python train.py --model="audio frame classifier" --dataset="drum patterns on synthesised drum kits" --train_examples=26041 --n_mels=40 --hop_length=160 --input="mfcc" --spec_augment=false --win_length=512 --num_classes=13 --output_stride=2 --arch="jasper" --norm="groupnorm" --activation="relu" --weight_standardization=true --channel_attention="se" --depths=[3, 3, 3, 3] --kernel_size=9 --stem="single" --widths=[128, 128, 128, 128] --init="trunc_normal_002" --residual_init="scaled_by_depth" --optimizer="soap" --beta2=0.95 --lr=0.0032 --beta1=0.9 --shampoo_beta=0.95 --eps=1e-08 --precondition_frequency=25 --max_precond_dim=512 --merge_dims=false --one_sided=false --adamw_lr_other_params=0.0025 --grad_clip=0.5 --cautious_weight_decay=true --steps=16900 --batch_size=64 --epochs=41.5 --lr_schedule="cosine" --final_lr_fraction=0 --warmup_steps=1690 --weight_decay=0.02 --adamw_weight_decay_other_params=0.01
Rows from block 2 of a small audio frame classifier, named by matrix and row number. Rows with one number belong to one channel. Each number is 200 + 20 x the weight over its row's rms, rounded and kept within 0 to 999. All counts start at 0. After the name is the row's rms in percent of the matrix's.
After each channel's rows are labels from the 100 clips, of 14976, where the channel reaches its highest value: "responds to" is what is common among them. Only what is clearly more common there than usual is listed. The data: drum patterns on synthesised drum kits.
# convs0: first width-9 conv (model.blocks.2.convs.0.weight, 128x128x9, standardized in use, each kernel summed), inputs 0-42
# convs1: second width-9 conv (model.blocks.2.convs.1.weight, 128x128x9, standardized in use, transposed, each kernel summed), outputs 0-42

convs0.24,090,231,163,188,211,203,197,171,191,201,230,168,222,173,191,192,215,193,228,189,200,203,225,209,204,201,190,227,180,234,157,191,214,234,180,188,232,215,174,169,208,194,196,211
convs1.24,096,184,217,240,174,197,204,231,178,213,217,219,189,222,222,191,221,195,244,207,201,214,183,186,204,176,201,218,186,213,222,254,178,203,215,201,201,169,232,217,232,169,211,195
responds to: one drop

convs0.123,131,191,210,172,238,230,225,171,234,193,193,170,211,209,214,233,192,194,172,183,197,208,211,227,205,196,173,183,196,188,216,224,200,203,212,155,181,230,216,220,249,218,163,210
convs1.123,139,203,208,217,213,182,169,212,206,189,189,218,188,199,225,233,184,194,222,206,198,216,221,211,202,213,223,243,234,208,191,182,225,209,152,241,172,209,204,194,197,194,224,210
responds to: pink noise; white noise; clipping

convs0.64,079,196,177,181,213,183,204,226,227,210,197,185,167,241,207,206,236,218,195,214,202,173,188,209,170,189,187,221,210,208,226,209,196,175,239,157,215,213,177,179,171,205,220,194
convs1.64,091,223,179,193,181,193,220,193,189,192,177,164,208,172,189,182,214,196,195,206,201,184,219,200,171,210,189,181,172,187,178,215,210,182,168,212,197,210,223,222,212,201,199,185
responds to: ride cymbal

convs0.58,098,216,224,184,165,222,159,197,260,212,180,241,197,182,230,191,193,224,191,178,188,160,183,204,180,180,217,166,209,171,221,232,236,182,204,217,201,212,176,194,204,215,194,208
convs1.58,095,192,189,176,191,195,204,235,211,194,192,180,220,209,199,202,225,212,185,207,201,203,224,196,179,180,179,201,187,178,225,158,176,213,194,187,153,216,209,198,191,201,197,211
responds to: rimshot; cowbell

convs0.93,105,201,230,206,220,203,164,273,233,189,187,174,190,161,173,207,209,205,209,191,173,208,203,196,232,179,224,180,173,253,164,171,193,180,198,199,224,189,184,212,185,187,168,218
convs1.93,090,200,167,196,199,217,179,174,213,169,191,213,187,203,178,185,224,199,180,224,202,158,190,165,186,226,184,219,200,181,200,185,207,202,190,211,203,165,188,179,203,196,196,217
responds to: muffled (low-pass)

convs0.92,109,231,225,197,197,232,227,227,221,193,213,184,168,226,204,180,205,187,210,196,183,217,185,226,229,195,189,216,193,207,199,215,195,142,190,214,178,192,185,207,199,210,194,183
convs1.92,103,173,174,193,190,189,212,202,207,206,190,202,182,194,226,174,218,200,198,210,199,198,210,199,160,207,213,168,179,205,180,204,222,206,202,205,159,216,198,226,206,220,196,198
responds to: ride cymbal

convs0.28,092,224,167,178,229,246,190,211,190,165,211,229,199,222,182,190,223,177,170,187,168,235,180,172,223,239,189,208,184,222,188,198,208,179,213,185,190,204,199,206,213,176,241,226
convs1.28,095,226,229,231,199,192,207,191,193,206,269,187,209,219,196,216,185,201,213,197,214,192,193,216,173,167,180,218,192,184,234,198,184,223,215,156,217,189,186,216,211,197,213,189
responds to: one drop; tempo: 70 to 80 bpm

convs0.12,090,200,223,199,209,202,220,183,191,181,230,185,184,170,160,201,222,197,237,211,210,241,216,190,242,220,180,193,176,255,190,175,227,184,168,193,218,196,184,196,184,204,191,197
convs1.12,092,205,194,207,193,217,223,156,198,188,221,169,219,172,196,190,204,213,242,173,208,206,172,179,201,197,198,202,223,210,220,194,171,149,177,222,188,218,253,183,220,188,195,203
responds to: rimshot; muffled (low-pass)

convs0.37,110,226,187,229,154,215,200,187,180,235,194,214,187,239,222,220,191,170,202,223,203,203,186,207,196,202,183,183,219,212,190,187,213,219,202,224,210,197,208,210,187,174,235,216
convs1.37,109,197,217,213,220,186,180,211,218,172,218,190,226,169,178,213,193,206,208,210,214,219,185,193,223,167,180,224,186,216,189,170,179,199,201,194,232,186,190,192,175,231,187,204
responds to: rimshot; reverberation; text has "room"; text has "reverberant"

convs0.45,103,204,190,209,221,214,198,156,229,207,231,186,214,200,213,204,213,209,204,232,188,183,164,232,214,201,179,212,228,182,193,176,220,177,187,214,207,245,198,197,243,185,198,155
convs1.45,090,190,192,225,192,166,181,235,199,217,212,265,199,233,233,198,212,215,182,236,217,166,213,167,194,212,225,174,197,190,182,192,235,185,240,168,207,196,212,200,203,209,179,168
responds to: reverberation; text has "reverberant"; text has "room"; white noise

convs0.8,098,219,221,200,239,194,239,222,222,195,187,196,215,216,220,180,216,240,193,223,183,191,213,214,209,176,173,189,247,157,175,198,202,184,215,241,222,220,187,216,210,219,193,206
convs1.8,107,205,218,152,194,208,180,208,178,192,228,206,197,179,199,226,217,181,194,240,203,179,181,173,213,204,228,234,185,203,236,207,243,203,185,191,209,207,179,198,191,203,200,190
responds to: rimshot

convs0.22,092,189,175,186,232,201,172,189,189,172,232,256,209,234,181,214,203,247,180,204,195,187,204,199,192,203,209,205,183,202,195,224,194,244,171,222,236,203,227,162,202,213,188,210
convs1.22,093,179,183,247,190,188,217,180,189,222,184,176,235,202,201,185,243,222,213,218,206,194,177,208,208,212,194,225,233,185,217,171,207,162,204,181,218,183,203,213,231,168,195,201
responds to: one drop; cowbell; thin (high-pass)

convs0.65,113,186,157,207,213,203,208,202,224,212,215,188,188,205,200,191,234,192,212,203,207,240,196,190,187,183,189,189,212,230,218,237,200,194,181,183,208,181,212,174,150,225,216,168
convs1.65,106,190,221,210,218,183,190,197,175,186,193,199,198,201,233,220,187,225,212,195,202,212,210,219,214,176,212,195,180,210,210,187,167,217,229,210,197,230,177,207,219,191,177,217
responds to: ride cymbal; high tom

convs0.118,095,165,188,175,187,189,223,184,197,178,208,222,187,200,232,186,204,216,199,216,202,248,209,178,197,198,150,228,195,200,196,156,175,202,193,180,189,202,207,225,209,219,207,185
convs1.118,090,212,179,190,219,193,198,176,194,205,209,212,184,193,208,179,214,237,215,202,211,205,194,197,197,224,259,201,199,219,176,224,215,229,232,198,234,185,201,188,185,202,229,224
responds to: ride cymbal

convs0.9,107,203,203,188,193,174,177,218,156,190,232,215,204,222,191,181,143,216,193,199,172,208,178,194,215,173,189,205,221,178,190,169,184,214,250,198,206,216,213,200,217,183,203,212
convs1.9,090,177,181,206,181,158,197,192,206,185,176,165,171,204,189,191,211,203,217,207,218,202,178,151,235,224,214,200,230,197,219,219,232,215,163,204,237,187,202,202,193,217,206,218
responds to: rimshot; four on the floor; march

convs0.43,082,196,164,206,217,232,231,216,189,217,203,191,214,227,224,218,219,174,193,237,186,240,209,218,208,226,210,179,228,197,232,166,203,204,231,183,226,192,178,199,229,161,215,197
convs1.43,083,219,210,219,181,177,154,212,185,185,196,181,180,187,182,157,205,206,205,200,215,187,220,209,169,201,209,210,193,205,196,199,209,188,210,206,194,225,238,154,205,202,163,205
responds to: rimshot

convs0.62,100,220,175,239,191,174,206,215,205,194,215,172,197,209,184,194,157,217,199,202,230,188,215,227,217,223,176,184,218,235,187,231,227,205,196,201,211,198,206,185,211,196,228,175
convs1.62,099,199,177,190,239,195,184,199,194,212,181,217,221,192,202,195,243,203,227,198,211,231,222,193,193,201,251,183,194,202,201,216,245,198,188,195,223,195,197,199,182,202,209,168
responds to: pink noise; one drop

convs0.6,111,259,193,185,244,209,203,219,203,225,242,228,190,234,199,242,235,223,195,219,191,225,196,206,231,178,190,190,206,197,166,200,205,184,175,211,206,177,184,178,190,221,158,198
convs1.6,104,233,197,219,185,244,205,184,206,215,182,199,194,205,221,235,167,225,213,230,202,199,225,184,223,211,243,232,185,190,197,234,224,201,190,185,212,217,201,182,209,174,214,181
responds to: reverberation; text has "reverberant"; text has "room"; pink noise

convs0.14,100,188,184,220,230,225,242,235,218,204,230,208,199,209,251,192,190,210,165,206,180,257,189,174,179,190,194,191,212,149,184,225,180,202,182,200,190,203,235,211,178,233,248,192
convs1.14,077,206,181,194,193,160,205,178,160,203,242,193,196,177,182,200,204,214,243,209,193,231,200,208,229,173,232,209,203,197,202,195,218,178,222,173,236,167,177,166,207,160,196,208
responds to: pink noise; white noise

convs0.52,109,204,187,203,194,226,212,217,176,148,205,222,222,232,163,172,198,227,245,178,192,191,188,193,206,183,209,203,201,231,206,232,196,184,216,202,175,222,182,198,252,198,241,199
convs1.52,100,220,177,197,207,212,219,186,226,232,189,214,160,198,227,222,183,196,196,202,234,197,199,203,182,200,193,193,180,221,182,219,194,235,225,203,212,224,204,178,206,204,220,217
responds to: one drop

convs0.80,098,184,219,173,248,217,231,185,183,153,196,185,209,171,212,214,222,258,212,215,164,238,240,205,192,191,195,201,225,185,181,231,218,200,209,199,195,224,187,200,208,170,202,185
convs1.80,094,179,173,211,217,204,201,227,207,195,201,188,226,185,192,218,204,168,204,200,214,176,223,188,208,200,196,208,185,186,221,201,218,212,230,220,161,204,217,185,198,246,180,224
responds to: rimshot

convs0.32,097,225,185,204,212,212,218,219,207,182,238,179,239,238,238,241,182,181,166,212,191,227,186,223,228,206,198,169,186,245,195,206,208,207,175,178,211,171,195,208,182,181,179,234
convs1.32,101,209,210,195,224,225,194,173,225,214,177,204,153,170,222,191,171,188,171,183,201,176,217,239,166,161,199,202,196,187,211,195,180,194,247,194,194,202,245,183,204,184,208,192
responds to: white noise; clap

convs0.47,092,157,247,199,186,172,226,215,195,199,202,202,148,245,196,180,212,178,214,206,209,230,205,216,203,203,227,193,221,229,180,218,196,179,221,209,168,187,186,177,168,201,169,179
convs1.47,083,202,167,213,180,236,190,172,230,190,173,167,214,163,225,246,177,243,164,184,235,173,204,181,195,170,220,172,198,180,196,195,207,180,199,204,202,202,189,228,211,193,205,201
responds to: ride cymbal

convs0.103,097,207,195,210,170,183,176,222,216,192,170,206,218,182,170,170,189,211,192,238,203,188,206,200,173,202,208,198,195,191,238,199,205,147,207,213,189,164,231,220,230,214,192,191
convs1.103,091,191,215,188,195,220,195,194,195,249,204,225,193,226,219,194,179,165,208,198,196,180,194,162,187,226,192,185,181,221,186,194,160,190,203,162,209,209,163,243,180,192,222,173
responds to: cowbell

convs0.107,094,227,195,205,210,196,227,221,182,162,235,200,200,216,184,218,207,183,228,214,178,201,160,219,216,194,175,209,241,193,202,177,212,223,223,190,168,217,193,207,174,201,206,228
convs1.107,101,207,214,160,219,191,171,207,233,222,186,188,186,202,212,215,188,189,201,226,187,230,239,189,206,182,184,199,183,187,225,224,185,206,205,198,198,206,192,186,198,195,180,210
responds to: muffled (low-pass)

convs0.31,090,212,195,216,226,208,210,165,227,201,218,229,198,161,185,205,202,205,193,217,204,189,184,202,197,204,191,179,209,230,195,210,218,200,190,190,172,195,180,200,182,217,220,187
convs1.31,093,202,194,261,198,186,196,203,180,214,214,187,214,219,193,197,194,201,199,172,188,198,205,192,199,195,198,227,229,207,239,212,215,186,157,186,190,182,185,178,162,175,195,178
responds to: ride cymbal

convs0.79,103,193,176,232,191,230,221,174,206,193,211,224,209,228,187,199,173,203,220,209,188,203,202,214,178,200,196,183,169,189,208,198,210,194,200,182,230,218,170,230,201,189,203,202
convs1.79,108,181,209,178,200,158,192,194,199,219,217,144,187,197,194,181,215,191,191,213,205,190,188,210,183,224,178,220,199,186,199,161,213,199,190,221,187,187,226,177,189,186,209,229
responds to: cowbell; low tom

convs0.82,111,221,182,248,203,217,205,184,178,178,194,157,190,244,184,226,181,186,272,215,181,207,184,206,227,221,211,216,180,220,205,186,205,197,187,223,178,179,185,204,231,218,227,173
convs1.82,106,176,194,184,220,228,236,210,204,208,181,188,193,189,214,203,209,221,164,207,216,240,173,186,179,175,178,210,207,215,200,224,209,175,183,192,168,214,204,217,172,198,214,182
responds to: reverberation; text has "room"; text has "reverberant"; rimshot